From a checkpoint of a small contrastive image-text model.
Model: 5.13M parameters, 64-pixel images, encoder arch mlp_mixer, encoder norm layernorm, encoder activation quick_gelu, encoder moe soft, encoder num experts 4, encoder patch size [4, 4], encoder layers 12, encoder width 160, text encoder width 128, text encoder layers 8, text encoder activation gelu.
Training: adamw at rate 0.0012, 6700 steps.
Data: trained on made-up ball-and-stick molecule models, 4.4 epochs.
Rows from block 4 of the image encoder of a small contrastive image-text model, named by matrix and row number. Rows with one number within an expert belong to one neuron, the router's apart. Each number is 128 + 24 x the weight over its row's rms, rounded and kept within 0 to 255. All counts start at 0.
Before each expert's rows are labels from the 100 images, of 14976, where the router gives the expert most weight on average: "responds to" is what is common among them; "lies over" is the class under the peak. Only what is clearly more common there than usual is listed. The data: made-up ball-and-stick molecule models. In brackets: how many of the 100, against the usual share in percent.
# router: slot weights (encoder.blocks.4.mlp.router.weight, 4x160), inputs 0-79
# up: expert up (encoder.blocks.4.mlp.up, 4x160x160), inputs 0-79
# down: expert down (encoder.blocks.4.mlp.down, 4x160x160, transposed), outputs 0-79

# expert 3
responds to: space-filling (100 vs 32.9); green ball (73 vs 41.1); orange ball (72 vs 27.6); yellow ball (72 vs 41.4)
lies over: yellow ball (47 vs 1.7); green ball (35 vs 1.4)
router.3 [154 151 131 193 125 150 113 145 115 152 113 152 123 157 131 159 103 155 155 171 141 148 142 132 135 144 171 125 124 116  42 160 156  96 121  97 125 114 122  97 130 109 174 143 127 132 139 114 111 140 126 116 154 126 132 133 134 126 166 141 118 150 147 202 135 128 105 132 143 105 120 126 121 138 127 140 108 100 110 133]
up.8 [162 164 128 139 128 153  85 157 127 128 128 193 128 128 152 128 128 128 128 128 145 175 150  80 128 128 128 128 128 128 128 128 128 128 128  99 168 168 128 128 128  80 128 128 128 177 128 128 128 128  86 128 116 185 128 165 196 180 128 102  84 134 128 128 128 147 128 128 191  75 128 161  96 128 128 181 128 128 107 128]
down.8 [128 128 128 128 128 128 193 128 128  91  88 151 133 105 128 128  89 128 128 128 178 128 128 128 180 128 128 128  90 128 128 128 189 128 120 100 128  79 128 156 103 157 102 128 107 128 128 128 128 101 128 169 160 128 128 128 128 128 128 128 128 123 128 158 128 128 128 128 128 101  93 162 128 128 128 164 128  61 128 128]
up.9 [128 183 128 127 128 128 212  81 128 128 128 128 128 128 128 128 177 124 128 128 128 128 128 128 128 128 128 128 128 128 128 128 128 128 128 128 128 128 158 171 128 128 128 182 128 128 128 128  93  55 128 128 128 121 128  83 165 128  48 128 128 128 123 128 128 128  97 128 128 128 127 128 128 128  90 116 128 128 128 128]
down.9 [128 128 128  79 128 128 128 128 128 128 128 128 125 128 128 158 128 128 128 128  93 128 118 128 128 128 128 128 128 128 184 128 128 128 235 143 128 128 128 104 128 128 128 128 128 128 128  59 128 128 128 144 164 185 128 128 128 128 128 128 115 128 128 128  79 176 128 128 128 174 128 128 128 128 251 128 128 187 128 128]
up.10 [152 194 108 128 170 128 128 128  88 128 128 128 128 118 168 128 141 128 114 128 128 143 128  93 128 128 128 128 128 128 128  82  94 175 128 128 128 128 128 128 201 128  86 128 114 182 128 151 128  89  90 153 111 182 106 137 197 161  68 101  95  91 102 128 128 144 128 128 189 128 128 128 113 128 128 128 155 166 109 128]
down.10 [152 163 128  85 160 121 155  80 128 106 128 141 128 140 128 128 128 128 206 164 128 128 103 153 128 128  74 128 128 128 183 128 128 128 198  95 128 128 128 137 128 170 108 128 128 128 128 128 102 128 128 160 168 124 136 128 128 128 128 185  83 128  99 167 128 173  81 167 128 128  91 128  86 128 128 128 128 128 128 128]
up.11 [162 128 113 128 128 128  61 158  58 128  73 101  77 171 128 160 128 173 162 128 165 128 128 139 128  93 128 128 128  88 128 128 145 128 128 128 152 128 128 128 128 161 128 107 128 128 128 128 152  82 128 128 128 128 128 128  87 167 128 128 183 128  80 128 128 128 128 145  56 128 128 150 128 128 128 128 128 128 171  79]
down.11 [155 128 149 128 173 120 164  53 151  72 156 211 128  82 128 128 111 128  79 128 128 128 128 128 172 114 128 128  97 128 128  88 115 128 128  89 128 218 184 128  77 128 128 128  80 128 153  93 128 182 128 128 128 131 128 156 167 128 128 128 128 128 169 127 128 156 128  85 128 128 128 128 168 128 141 128  73 128 128 128]
up.12 [128 128  83 128 177 128 128 128 128 121 128 128 128  90 128 128 128 128 128 128 156 128 128 128 128 128 128 128 128 128 128 128 128 195 128 128 128 124 128 128 219 128  94 128 128 128 150 128 128  71  73 128  88 179 113 128 128 147  36 128 104 128 128 128 128 128 128 128 153 128 128 128 123 128 120 128 167 182 128 128]
down.12 [157 168 128 128 161 128 128 128 128 128 128 168 128 128 128 187 128 128 225 195  88 128 117 128 128 128 128 128 128 172 168 128 128 128 128 128 128 128  79 118 128 128 128 143 128 128  86 128 128 128 128 139 172 135 138 128 128 128 203 128 128 128 108 128  78 128 110 128 128 128  98 128 128 128 210 128 128 140 174 128]
up.13 [171 128 128 128 128 128  94 128  90 128 128 167 102 128 175 128 128 128 128 175 128 128 128  88 128 128 164 160 128 128 128 128  97 128 128 102 128 128 104 128 196 128 128 128 118 186 128 128 128  79  86 128 103 188 128 128 192 176 128  89  83 128 128 128 128 150 128 128 128 128 128 128  94 128 128 128 133 163 107  97]
down.13 [128 128 128  81 169 128 162  71 128 128 128 161 162 106 128 128 102 128 128 152 161 128 128 128 154 128 128 128 128 128 203  92 128 128 193  94 113 128 108 143 128 170 100 128  89 128  83 128 128 128 128 155 179 120 128 128 128 137 128 128  79 128 128 163  81 166  95 128 128 128 103 128 128 128 128 128 128 128 128 128]
up.14 [ 83 128 128 128 128 128 197  94 157 128 173 128 128  66 128 128 128  91 128 128 128 128 128 167 128 128 128  90 143 148 128 128 128 128 151 128 128 128 128 166 128 196 128 141 128  71 128 128 128 128 128 128 128  92 128 128 128  77 128 128 157 128 128 128 128 107 128 128 128 156 193  87 189 128 128  55 128 128 128 167]
down.14 [128 128 128 128 128 128 128 128 128 190 180 128 128 128 128 128 168 128 128 128  89 128 128 128  67 128 128 128 128  99 128 128  69 128 128 162 162 128 128  99 128 128 128 128 160 188 128 128 152 130 128  80 128 128 128  83 128 128 128 128 128 128 128  92 128  85 171 128 128 128 171  77 128 128 128  79 128 175  99 156]
up.15 [128 128 199 128 128 128 128 128 128 128 128 128 128 120 128 128 128  88 128 128  65 128 128 128 128 128 128 128 128 128 128 128 128  55 128 128 128 128 128 128 128 128 128 128 128 128  88 128 128 128 216 128 142  64 128 128 128  86 162 128 171 128 128 203 128 128 128 128 128 128 128 128 203 128 128  50 128 128 193 128]
down.15 [128 128 128 128  86 128 128 128 128 128 166  49 128 128 128 128 165 145 128   0 128 128 149 128 132 151  87 128 128 128 128 128 128 128 128 128 128 128 128 149  87 128 128  64 128 128 128 128 128 128 128 128  60 128 167 128 128 128 128 128 128 128 128 128 210 128 128 128 128  88 169 128 128 128 128 128 153 128 128 128]
up.16 [128 128 128 128 128 128 128 128  96 128 128 128 128 128 128 128 128 128 128 104 128 128 128 128 128 128 128 128 128 128 128 128 227 128 128 128  35 128 128 128 120 128 128 128 128  22  89 128 128 128 128 128 128  44 128 128 128 128 128 128 128 128  81 128 128 128 128 128 128 128 128 128 128 128 128 128 128 128 128 128]
down.16 [128 128 132 128 128 128 128  81 128  99 128 128 128 128 128 128 128 128 128 128 128 128 152 128 128 128 128 128  67 128  90 128 128 128 128 128 128 128 128 128 128 128 128 128 128 128 128   0 128 128 128 128 128 181 128  81 128 137 128 128 128 128 128 128 128 156 144 128 128 128 128 128 128 128 128 128 128 128 128 149]

# expert 2
responds to: space-filling (79 vs 32.9); balls: three (62 vs 9.8)
lies over: grey ball (72 vs 4.4)
router.2 [133 119 106 158 137 147 115 179 161  90 129 154 135 148 122 162 131 119 120 107 171 141 147 146 132 186 132  95  84 138  71 135 111 113 133 105 125 124 122 124 118 134 120  94  53 120 175 111 127 141 114 130 127 132 113 134 143 133 144 141 116 130 154 124 119 132 154 113 110 114 122 148 119 140 106 166 153 114 110 136]
up.8 [127 128 128 140 128 128 108 128 165 128 128 128 128 156 160  87 182 128 128 128 128 128 128 128 128 128 128 129 128 142 128  89 128 157 128 128 128 163 128 128 146 139 128 128 128 211 128 128 103 128 128  97  85 208 122 196 128 128 128 128 128 128 128 138 128 169 128 128 128 128 128 128  79 128 128 128 128 124 186 128]
down.8 [128 128 128  72 128 128 128 128 128 128 128 128 128 128 128 128 128 128 128 128 122 154  70 128 128 128 128 128 128 128 193 128 128   8 128 128 128 128 128 128 128 128 128 128 102 128  88 128 128 128 128 128 226 128 128 128 128 128 128  90 128 128 128 128  82 128 128 128 128 128 128 128 206 184 128 131 128 128 128 128]
up.9 [145 186 181 128 165 128 128 128 128 128 128 128 128 128 128 128  56 128 128 128 128 128 128  50 166  91 128 155 128 128 128 128 128 128 128 116 181 128  70 105 128 107 128 128 116 128 128 128 128  84 105 157 156 163 123 128 128 128 128 128 128 146 106 160 114 150 128 128 140  86  76 152 128 128 145 128 128 128 128  66]
down.9 [128 105 128 128 128  73 128 128 128  92 128 128 128 128 128 128 128 128 128 128 162  86  73 159 157 128 128 128 128 100 167 128 128 148 145 128 128 128 128 185 128 128 128 177 128 128  84 128 128 128 128 189 165  74 128 128 128 128 128 128 128  98  89 170 128 128 128 128  92 128 128 128 128 142  53  88 128 128  97 128]
up.10 [ 94  63 128 128 128 128 128 128 128 128 128 128 174 128 128 128 128 128 128 176 128 128 128 128 128 162 128 128 128 128 128 128 128  84 128 128 128 206 155 128 111 128 128 128 128 128 128 128 128 160 161  80 182 128 157  90 128  52 172 128 128 128 128 128 128 128 128 128 108 128 128 128 128 128 128 128 128 128 169 176]
down.10 [128 128 128 128 128 128 128 128 151 128 128 128 128 128 128 128 151 128 128 128 128 128 140 128 107 128 128 128 186 128  61 172 107 128 100 128 128 148 128 128 128 128 128 128 173 151 188 128 128 128  75  93  54 128 128 128 128 128 128 128 114 128 128  85 157  93 128 135 160 128 128 128  95 128 128 128 128 128 128 128]
up.11 [128 128 100 206 128 128  79 128 128 128 128  49 128 222 128  84 128 128 128 128 128 128 128 128 128 128 128 128  84 100 128 128 128 128 128 128 128 204 128  35 131 128 128 128 128 181 128 128 128 128 128  42 128 128 128 128 128 128 128 128 128  90 128 128 213 128 128 128 128 128 128 128 128 128 128 128 128 128 129 128]
down.11 [128 128 128 128 128 128 128 128 128 128 128 128  77 128 128 128 128 128 128 128 128 128 128 128  53 128 128 128 128 128 128 128 128 128 128 128 128 128 128 128 128 128 128 128 128 128 128 128 128 128 128 128 128 128 128 128 128 128  60 128  60 128 128 128 128 128 128 128 128 128 128 128 128 128 242 128 128 235 128 118]
up.12 [128 196 166 128 128 128 128 128 128 128 128 128 128 142 128 128 128 128 128 128 128 128 128  47 128  90 128 142 128 128 128 128 128 128 128 128 188 128  83  96 128 128 128 156 128 150 128 128 128  98 128 128 128 196 128 170 128 128 128 128 128 129 128 128 132 128 128 128 147 128  54 128 128 128 128 128 128 128 173  69]
down.12 [128  95 128  84 128 128 138 128 128 102 128 128 128 128 128 128 128 128 128 128 128 128  55 128 162 128 128 128  89  76 128 128 128 128 128 128 128 128 136 147 128 128 128 128 128 128  43 128 128 151 128 176 210 128 128 128 128 128 128 128 128 128  77 128 128 128 128 128 128 128 128 128 128 169  66 107 113 104  59 128]
up.13 [ 47  82 104 128 128 128 128 128 128 128 128 128 147 180 128 128 128 129 128 189 128 128 128 146 128 156 104 128 128 128 128  89 128 128 128 128 128 128 128 128 113 128 128 128 128 128 128 128 128 128 171  91 210 128 128 128 171  45 128 128 147 112 128 128  77 105 168 128 128 128 128 128 162 128 128 128 128 128 166 146]
down.13 [128 137 118 128 128  96  89 128 128 162 150  98 135 128 128 128 161 128 131 128 128 128 128 128  97 128 128 128 192 107  96 128 106 128 100 149 128 128 128 128 128 128 128 152 178 155 128 128 114 128 128 128 128 165 146 104 178 114 128 128 109 128 128  84 151  92 128 152 128 128 151 110 105 110 115  95 154 128 128 151]
up.14 [128 128 210 149 128 128 128 128 128 128 104 128 128 128 128 128 128 154 146 128 128 128 157 128 128  86 128 128 128 128 122 168 128 128 128 109 128  70 128 128  86  19 128 105 128 128 128 128 128 128 128 128 128  95 128 128 128 128 128 128 134 128 128 208 128 128 128 128 128 128 128 128  86 183 128 128  71 107 128  79]
down.14 [128  90 128 128  70 128 128 103 128  89 128 128 159  73 133 128 128 128  85 128 128 128 128 128 128 128 128 128 128 128 124  87 128 156 179 128 128 173 128 182 128 128 128 191 128  65  98 128 128 128 188 182 128 128 128 128  73 128 128 128 200 128 128 128 128 128 128 128 128 179 179 128 128 128 128  83 128 136 128 128]
up.15 [128 221  47 128 128 128 128 128 128 128 128 128 128 128 128 128 128 128 128 128 128 162 128 128 128 128 128 128 128 128 128 128  88 128 128 128  90 128 128 128 128 128 128 128 128 128 128 128 128 128 128 128 128 128 128 128 128 128 128 128 128 128 128 128 128 128 128 128 128 128 128 128 128 128 128 128 128 128 128 128]
down.15 [128 128 128 128 128 128 128 128 128 128 128 128 128 128 134 128 128 128 232 128 128 128 128 128 128 128 128 224 128 128 128 128 128 128 128 128 128 128 128 128 128 128 128 128 128 128 128 128  70 128 128 128 128 128 128 116 128 128 128 128  15 128 128 128 128 128 128 128 128 128 128 128 128 128 128 128 128 128 128 128]
up.16 [128  43 128 128 128 128 128 128 128 128 128 128 128 128  97 128 128 124 128 128 128  56 128 128 128 128  92  94 128 128 128  86 128 128 128 128 128 128 128 128 128 128 128 128 128 128 128 128 128 128 182  83 128 128 188 128 128 128 171 128 140 128 128  92 128 128 128 128 128 128 128 128 183 128 129 128 150 128 128 166]
down.16 [128 128 128 128 162 128 102 128 128 157 128 128 128 157 128 128 159 128 128 128 128 128 128 128 106 128 128 128 192 128 128 171 128 128 107 128 128 128 128 128 128 128 128 128 128 128 128 128 128 133  73  83 128 184 152 128 128 113 128 128 128 128  93  79 128  96 128 128 167 134 145 128  82 128 128 128 128 128 128 148]

# expert 0
responds to: small balls on sticks (74 vs 33.2); balls: three (52 vs 9.8); balls: four (27 vs 10.2)
lies over: white ball (28 vs 1.6)
router.0 [ 77 131 113 100 147 111 144 110 154 130 126 136 127 133 125  81 110 119 130  87 138 107 127 112 151 132  61 131 131 134 166  86  98 120 128 140 141 108 122 123 156 129  93 126 116 156 133 159 157  78 136 101 171 148 170 151 114 141 135 148 124 114 120 122 105 141 135 143 104 121 109 138 111 115 126 154 133 100 106  88]
up.8 [128 128 128 128 128 128 152 128 128 128 128 128 128 128 128 128 128 128  98 128 128 128 128 128 128 128 128 128 128 128 128 128 128 128 128 128 128 128 128 128 128 128 128  79 128 128 128 128 128 128  50 165  55 128 128 128 128 128 128 128 128 128 198 128 128 128 128 128 128 128 128 128 128 128 193 128 128 128  38 128]
down.8 [128 128 128 146 128 163 128 128 128 128 128 128 128 128 128  89 128 128 205 128 128 128 128 128 110 128 128 153 128 128 128 128 128  52 128 128  36 128 128 128 128 128 128 128 128 128 128 128 128 128 182 128 128 128 128 128 128 128 168 128 128 128 128 128 128 128 128 128 128 128 128 128 128 128 128 174 128  59 128 128]
up.9 [ 60 128 128 128 128 128 128 176 128 128 128 128 128 128 128  87 128 122 128  35 209  75 102 128 128 128 128 117 171 128 128 128 128 128 128 128 128 128 128 235 128 128 128  85 169 128 128 128 128 128 128 128 128 128 128 128 128 128 128 128 128 128 128 128 128  91 128 128 128 128 128 128 107 128 128 128 128 128 128 128]
down.9 [ 76 128 128 128 128 185 128 128 128 128 128 128 128 128  72 128 128  72 128 128 128 128 128 128 128 128 128 174 128 128 128 128 211 128 128  62  35 128 159 129  68 128 128 128 128 128 128 128 128 123 128 128 128 128 128 128 128  74 128 128 128 128 128 128 160 128 128 120  78 128 128 118  47 128 177 165  79 128 128  89]
up.10 [128 128 129 128 128 128 128 128 128 128  66 128 128 128  32 128 128 128 128  73 173 128 128 128 128 128 128 128 128 112 128 128 128 128 128 128 128 128 128 128 128 128 133  59 128 128 128  95 128 128  69 128 128 128 128 128 128 128  69 216 128 128 128 128 128 128 128 128 128 128 128 128 128 128 128 128 120 128 128 128]
down.10 [128 128 128 170  30 161 128 128 128  89 128 128 128 128 128 127 148 128 128 128 128 128 128 184 128 128 176 128 118 128 128 128 128 128 128 128 128 128 128 128 128 128 128 128 128 128 128 128 128 128 183 128 128 128 128 128 128 128 128 128 148 128 128 148 128 128 128  92 128 173 128 128 128 128 128 128 128 128 128 128]
up.11 [ 55 154 128 128 153 128 128  76 128 100 128 128 128 128 128  71 128  65 128 128 173 128 128 128 128 128  95 128 162 128 159 108  99 128 128 173 128 143 128 132 153 128  89 128 144 174 128 212 128  75 128  74 128 128 171 108 128 128 138 181 128 128 128  79 128 101 128 159 128 128 128 128 128 128 105 154 166 128 128 128]
down.11 [ 96 125 128 128  76 128 146 128  99 128 128 128 128 118 128  86 128  75 128  64 217  96 180 128 128 128 128 128 128 128 128 128 175 128 128 128 128  64 128 128 128 128 128 128 156 128 173 128 128 128 128 104 128 128 114 109 128 128 116 128 128 142 177 128 128 128  87 138 128 128 128 128 128 128 153 151 128 128  89 111]
up.12 [ 72 128 128 128 128 128 128 128 128 128 136 128 178 178 128 105 128 139 154 128 156 128 128 128 128 128  98 128  92 128 128 104 128 128 128 190 128 145 128 128 128 128  97 142 128 128 164 128 128  87 128  76 128 128 206 128 128 128 128 167 124 135 128 128 128 128 128 128  88  76 128 128 128 128 128 184 128 128 128 128]
down.12 [128 128 128 128 128 175 215 128 128  59 128 128 122 128 128 128 128 128 128 128 171 128 173 128 128 128 108 128 128 128 117 128 128 146  60 128 128  80 128 115 128 128 128 128 128 121 177 128 164 107 128 128 112 128 128 128 128 128  97 128 128 159 171 128 128 128 119 128 128 128 128 128 128 101 128 128 128 116  90 103]
up.13 [206 128 158 128 163 169 145 156 113 128 128 128 119  93 128 128  91 128 152 128  88 128 128 112 157 128 128 128 128 128 171 128 150 128 128 128 128 128  84 128 128 128 128 128 123  94 128 128 152 128  55 174 151 128  88 128 128 140 128 128 128 204 128 128 128 151 163 128 128  77  93 159 128 128 171 128 128 147 128 128]
down.13 [128 128 128 128 147  86 156 128 128 111 128 128 160 128  74 171 128 128 128 128 128 128 128 169 128 128 128 122 128 128 128 144 128 128 128 128 118 128 163 157  87 128 128 128  96 155  69  97  88 136 128 189 166  74 158 128 174 128 128 154  55  76  56 128 128 128 128 128 147 119 128  85 102 167 128 128 104  84 128 128]
up.14 [172 128 128 128 128 128 180 128 128 128 128 128 128 154  74 128 160 128 128 188 128 128 128 128 128 128 128 128 128 128  34 128 128 128 128   6 128 128 128 128 103 128 128 128 128 128 108 128 128 143 128 151  98  95  86 128 154 128 128  61 128 128  79 128 128 128  49 128 160 157 128 128 128 128  92  67 128 100 128 128]
down.14 [128 128 104 128 128 111  70  71 128 186 176 128  92 128 128 128 174 185 128 128  67 128  95 128 128 128 128 128 128 128 142 128 128 128 128 186 155 128 128 128 128 128 128 165 128 128 128 128 128 155 131 128 128 128 136 128  88  89 144 180 128  98 128 128 128 102 128 143 112 128 154  93 165 126 128 128 128 128 147 157]
up.15 [128 128 128 128 128 172 128  88 128 128 167 128 164 128 163 128 128 128 110 128  70 226 128 128 128 213 128 128 128 128 128 128 128 128 128 128 128 227 128 128 128 128 104 128 128 128 128 197 128 128 128 128 128 128 128 128 128 128 128 128 128 128  70 128  36 128 210 128 174 128 128 128 128 128 128 128 159 163 128 128]
down.15 [128 128 128  44 220 128 128 128 128 128 128  87  54 128 128 128 128 128 128 128 128 102 128 128 128 128 128 144 128 128 128 128 128 128 128 128 128  58 128 128 251 128 128 128 128 128 128 128 128 128 128 128 128 128 128 183 166 128  96 128  86 128 128 128 128 128 128 128 174 128 128 128  76  75 128 128 128 128 128 128]
up.16 [203 149 163 128 158 184 149 161 104 128 128 128 124 128 128 128  88 128 166 128 128 128 128 112 155 128 128 128 128 128 168 128 159 128 128 128 143 128  85 128 128 128 128 100 121 128 128 128 172 128  69 174 163 128  90 128 128 141 128 128 128 200 130 128 128 155 128 128 128 128  92 159 128 128 168 128 135 128 128 128]
down.16 [128 128 128 148 128  94 145 128 134 104 128 128 128  97  86 171 128 128 128 128 171 128 128 164 128 128 128 128 128 128 128 128 128 128 128 100 118 128 157 159  74 128 128 128 128 158  90 128  98 148 179 180 160  93 165 128 152 112 128 150  65  74  73 128 128 128 114 128 128 128 128  85  99 169 128 106 107  92 128 128]

# expert 1
responds to: purple ball (97 vs 27.3); space-filling (95 vs 32.9); branched (82 vs 54.4)
lies over: purple ball (58 vs 1.2); red ball (32 vs 2)
router.1 [146 141 161 120 129 168 143 149  82  89 123  87 170 138 129 119 107 133 153 124  95 108 140 112 137 160 119 160 150 171 172 137 162 149 112 146 165 167  92 124 148 116 126  85 158 117 125 149 161 147 111 122 128 153 119 143 144 137 129 124 157 160 140 124 150 173 156 102 127 110 117 140 112 113 151 161 169 177 157 119]
up.8 [128 128 128 118  82 128 128 128  55 128 128  63 128 128 128  49 128 128 128 128 128 128 128  78 128 128 128 128 201 128 167 128 128 128 128 128 159 128 128 128 128 133 128 128 128 128  82 171 128 128 128 128  68 128 128 128 128 128  88 128 128 161 128 128 128 128 128 128 128 128 128 128 200 128 185 128 128 177 128 128]
down.8 [128 128 167 189 128 128 128 128 208 128 178  58 128 128 106 151 176 128  74 128 128 128 128 128 128 158 128  47 128 128 128 128 128 128 128 128 128 203 181 128 128 128 128 128 128 128 128 156 128 128 171 128 128 128 128 128 128 153 128 128 128 128 128 128 128 128 128 120 128 128 128 128 128 174  45 128 128 128 128 150]
up.9 [128 166 128 128 128 128 128 128 128 128 128 128 128 208 128 128 128 128 128 232 128 128 128 128 128 128 128 128 247 128 128 128 128 128 128 128 128 128 128 128 128 128 151 128 128 128 128 128 172 128 128 128 128 128 128 128 128 128 128 128 128 128 128 128 128 128 128 128 128 211 128 128 128 128 128  20 128 128 128 128]
down.9 [128 128 128 128 208 153 128 128 128 128 128 128 128 128  97 128 128 128 128 128 128 128 128 198 128 128 128 128 128 128 128 128 128 128 128 128 128 128 128 128 128 128  41  79 208 128 128 128 128 128 128 128 128 165 128 128 128 128 128 245 128 128 128 128 128 128 128 155 128 128 128 128   3 128 128 128 128  16 128 128]
up.10 [175 199 166 128 194 128 128 128 128 128  83 128 110 128 112 128  98 128 128 153 128 128 128 128 128 128 128 173 128 102 165 128 128 128 128 128 128 128 128  81 169 128 128 128 106 128 128 128 128 128 128 128 180 128 128 128 128 128 128 128 105 173  99 159 104 165 128 145 128  79  69 128  81 128 147 200 105 115 128  88]
down.10 [ 96 128 122 128 128 128 128 128 128 108 128 128 180 101 128 128 128 128 128 114 165 128  91 128 128 170 128 128 128 128 128 128 128 128 184 128 128 128 151 151 128 107 103 128 128 127  79 128 115 147 179 187 150 128 163  83 128  99 128 128 128 128  74 128 128  86 128 128 128 161 155  88 117 174 128 128 143 128  71 128]
up.11 [128 128 101 128 128  98 128 128 128 128 128 128 128 128 128 128 128  87 112 128 104 128 128 128  88 128 128 128 158 128 128 102 148 128 128   3 128 128 179 165  62 128 128 128 128 175 128 128 128 130 191 128 128  90 128 111 128 128 128 128 128 101 128 128  97 128 128 128 128 210 177 128 190 128 128  56 128 128 128 178]
down.11 [ 41 128 139 128 128 128 128 128 128 175 128 128 128 128 128  90 128 135 128 128 128 128 128 128  47 128 128 128 128  67 128 128 128 128 109 233 128 128 128  73 128 128 128 128 128 128 128 128 128 128 128  48 128 193 117 128 128 128 128 128 170 128 128 128 182 128 128 125 128 105 128 128 128 128 157 128 128 128  48 128]
up.12 [128 128 128 128 128 128 128 128 128 128 128 128 128 128 128 128 128 128 128 128 128 128 128 128 128 128 128 128 128 128 128 128 128 128 128 128 128 128 128 128 128  89 128 128 128 128 128 128 128  63 128 128 132 128 128 128  26 128 128 128 128 128 128 157 128 128  36 128 128 128 128 128 128 128  68 184 128 128 128 128]
down.12 [128  97 128  92 128 128 128 128 128 128 128 159 104 128 136 128 128 128 128 128  90 128 128 128 128 128 128 128 128 128 128 128 128 128 128 128 128 128 128 128 128 128 128 128 128 128  89 128 128 203 128 128 128 128 161 128 128 128 128 128 128 183 128 128 128 128 160 128 128 128 156 128 128 128 128 128 128 208 128 128]
up.13 [128 201 128 128 169 128 128 128 128 128 128 128 128 128 155 180 128 160 128 128 154 128 161 128 157 128 193 111  86 128 128 138 119 128 101 185 128 114  92  61 161 128 112 128 128 135 166 128 128 128  78 114 128 154 100 128 128 161 128 128 121 101 154  73 128 128 177 128 150  76  70 128  78  92 128 128 145 128 128  84]
down.13 [128 128 128  70 185 128 190 128 128 104 128 160 128 128 128 128 104  85 156 168 152 128 128 128 173 128 128 167 128 157 152  83 128 109 162  93 128 128 114 163 128 128 116 128  85 167 128 128 128 105  93 158 149 140 128 155 183 151 128  92  91 142 128 125  96 158  98 120 142 133 105 128 100 128 128 153 128 128 128 110]
up.14 [128 169 128 104 128 128 119 149 128 128 128 128 128 128 163 128 128 161 128 128 151 128 163 128 170 128 128 128  75 128 128 128 126 128 128 201 174 128  81 128 159 128 128 128 128 128 173 128 128 123  81 105 128 160 128 128 128 157 128 128 128 128 128  66 128 145 169 128 128  63  67 128  50  88 128 207 160 128 166  92]
down.14 [178  91 147 128 176 128 203 128 128  96 111 159 128 162 128 147 110 128 128 158 128 128  87 128 187 146 105 171 128 128 128  91 153 128 120  63 128 128 128 144 128 128 128  94 128 128 128 155 149 128 128 175 161 128 138 165 128 167 128  56 128 128  86 151 128 173 128 128 128 128 128 147 128  87 103 128 116 128 158 128]
up.15 [128 128 169 128 128 128 128 128  87 128 128 128 128 170  85 110 112 128 168 128 111 128 128 109 111 184 128 140 155 128 187 159 165 128 109 128 167 128 105 128 109 145 163 128 128  95 112 128 128 128 154 106 128  98 128 151 128 128 128 128 128 171 128 128 128 128 111 185  71  89 142 138 146 128 166 128 128 146 165 104]
down.15 [128 153 128 155 146 110 128 128 154 128 104 128 128  96 157 172 128 128  91  70 128 128 146 162 162 153 128  61  91  97 128 128 128  98  78 128 128 128 153 128 128  72  98 128 128 128 128 128 128  82 128 122 128 128 128 128 128 128 180 150 158  96 120 128 128 146 150 128 135  92 128 128 128 128  46 128 128  73 128 128]
up.16 [128 128  88 128 128  90 128 108 128 128 128 128 128 128 128 137 128  85 128 128 128 144 128 160 128 128 128 125 128 128 128 128 128 128 128 128  65 128 165 128  31 134 127 128 128 151  62 128 128 149 172 154 128  96 128  84 128 128 128  96 130  88 128 128  95 128 128 128 128 191 128 128 174 174 102  58 128 128 128 128]
down.16 [128 178 141 128 128 128  44 128 128 163 128 128  93 123 128 128 128 128 128 128 128  93 128 128  65 118 186 128 128  59 158 128 128  76 101 191 159 128 128  59 128 128 128 128 187 142 128 128 128 157 158  61 144 128 128 128 128 128 128 166 128 128 128 128 128 128 128 128 128  79 128 107 128 128 128 128 128 128 128  86]